From a checkpoint of a small image classifier: arch vit, 6.7 epochs.
Rows from block 2, named by matrix and row number. Rows with one number belong to one attention dimension. Each number is 50 + 10 x the weight over its row's rms, rounded and kept within 0 to 99. All counts start at 0. After the name is the row's rms in percent of the matrix's.
# v: attention value (model.blocks.2.attn.v.weight, 128x160), inputs 0-159
# proj: attention output (model.blocks.2.attn.proj.weight, 160x128, transposed), outputs 0-159
v.83 117:52 29 53 48 54 46 54 45 39 59 49 67 46 72 55 61 46 53 48 54 44 43 55 38 49 40 42 33 51 49 51 63 49 68 47 43 56 45 46 58 42 55 41 61 43 54 49 50 50 53 46 54 43 40 34 68 61 51 68 59 78 48 57 36 41 33 55 44 55 49 55 49 46 60 72 45 58 50 42 48 72 58 50 44 59 27 53 40 60 52 63 39 42 66 40 52 51 28 65 32 41 77 52 47 46 44 48 47 50 37 59 50 62 56 51 65 61 52 67 51 39 57 51 50 59 47 54 52 50 51 56 37 55 50 72 57 62 52 45 48 54 42 36 51 41 40 46 55 57 19 25 58 60 50 54 63 42 42 57 52
proj.83 114:56 58 42 60 69 43 61 59 48 36 57 44 51 49 27 37 50 32 43 50 66 45 58 52 53 42 36 58 60 29 59 42 51 44 73 61 49 46 55 49 42 43 55 38 42 60 55 64 47 43 52 58 37 71 63 58 57 57 27 54 31 63 47 68 58 52 47 37 43 39 60 55 51 63 50 31 48 51 48 43 43 56 47 52 42 44 54 31 41 53 47 67 57 64 60 43 43 55 56 56 64 17 63 49 44 56 61 50 40 53 54 45 34 56 52 66 43 48 35 62 55 51 54 63 48 53 58 58 50 40 37 37 38 50 29 53 39 55 59 53 48 59 30 57 55 62 62 46 40 68 45 53 47 48 40 50 58 55 48 44
v.84 113:53 62 36 49 50 39 49 55 40 64 65 54 62 48 54 48 51 55 32 42 30 43 57 38 54 46 55 46 62 47 48 65 48 43 55 50 55 67 44 31 60 51 38 53 74 40 64 47 54 50 60 52 61 55 41 64 32 35 53 59 49 51 59 43 27 34 42 33 49 60 44 42 56 39 53 50 41 69 39 46 56 35 49 48 53 51 51 56 55 49 56 37 58 64 34 59 37 51 60 42 40 45 41 56 75 52 40 40 42 45 60 33 56 60 67 51 35 61 59 51 47 49 58 51 60 55 50 49 57 44 57 55 43 32 56 41 40 47 36 61 56 51 71 48 30 24 47 61 50 40 46 65 43 38 49 42 51 28 51 51
proj.84 094:58 56 45 37 46 60 63 48 56 59 43 46 26 39 49 50 47 44 61 41 62 57 38 65 52 42 51 51 24 58 71 41 42 48 46 45 52 29 55 48 46 50 75 40 37 58 52 54 49 52 46 51 39 45 44 55 48 86 50 51 38 69 55 52 49 53 44 47 59 45 59 64 41 63 47 34 51 48 59 35 54 53 48 41 51 51 52 36 36 42 60 51 58 48 38 28 42 46 44 55 57 59 47 44 50 44 50 31 67 47 47 66 41 42 37 54 66 48 38 47 59 56 45 44 44 48 50 56 59 65 35 69 58 71 45 37 62 36 49 37 57 38 36 67 72 45 47 40 46 43 50 67 47 56 51 51 60 56 48 55
v.85 104:39 37 48 41 57 47 31 49 48 49 56 55 55 51 51 43 55 51 40 45 55 56 60 73 33 49 46 40 55 35 49 52 39 70 57 38 40 46 55 42 59 68 34 42 53 51 41 57 57 42 37 56 56 35 48 29 64 42 42 63 38 65 38 54 53 53 37 52 50 55 33 44 45 56 48 60 56 56 35 44 67 59 54 35 50 66 37 57 75 52 73 46 40 51 46 41 47 41 42 43 41 34 56 41 62 62 55 54 42 41 43 69 45 64 59 34 55 60 55 46 54 61 49 69 49 48 53 59 46 49 62 55 50 35 54 48 40 57 39 62 59 36 47 30 57 51 42 52 58 60 40 47 66 59 48 62 48 75 67 49
proj.85 097:42 53 40 54 64 59 65 41 55 56 49 54 66 50 56 52 48 53 39 47 45 61 47 46 50 41 49 50 52 63 65 52 62 28 56 51 55 51 47 56 46 44 45 43 49 65 60 55 57 66 61 47 57 62 52 62 56 53 45 42 52 50 64 46 51 43 50 56 42 54 66 48 37 45 52 37 56 51 53 68 44 49 47 68 43 45 68 37 30 61 43 37 63 68 33 56 61 62 39 50 45 43 58 59 38 48 38 64 57 45 51 43 25 38 57 66 57 57 29 56 37 67 50 40 49 59 55 52 58 46 36 46 52 64 34 57 51 54 51 24 55 72 51 74 28 56 67 65 47 35 45 51 36 56 47 62 63 43 45 53
v.86 098:33 57 47 54 42 71 56 49 63 61 45 47 30 51 59 60 42 48 36 35 50 62 46 63 49 56 49 39 47 54 45 48 47 56 43 57 51 49 55 31 47 50 40 62 59 40 49 60 55 47 34 39 54 70 42 62 61 54 46 60 29 46 67 39 50 51 45 51 63 40 65 55 38 63 52 41 61 68 41 38 55 55 65 57 51 35 57 51 46 49 45 51 52 61 48 54 36 46 56 60 22 61 46 46 40 41 36 49 60 57 41 55 44 34 55 65 46 51 54 53 35 45 72 44 61 39 43 54 40 46 75 32 64 38 32 60 36 45 54 48 49 41 53 62 52 42 55 55 53 50 52 61 33 52 37 57 47 42 26 37
proj.86 095:51 39 54 53 46 22 37 48 43 51 63 37 73 56 40 49 36 53 49 48 50 36 46 57 70 44 49 69 48 40 56 47 78 49 50 53 36 53 50 68 49 44 58 42 37 73 49 63 40 58 54 49 53 55 52 40 60 35 52 46 53 46 36 58 69 47 50 44 34 45 42 56 63 55 52 46 45 50 47 57 61 55 56 57 38 62 38 43 62 44 59 54 63 46 54 34 78 54 40 40 57 39 46 48 38 60 63 49 37 45 54 39 66 58 40 44 53 49 45 61 56 66 55 58 61 45 45 40 58 53 22 62 36 44 74 51 49 47 58 63 43 53 61 45 60 55 54 55 66 62 55 54 52 43 60 65 51 62 53 52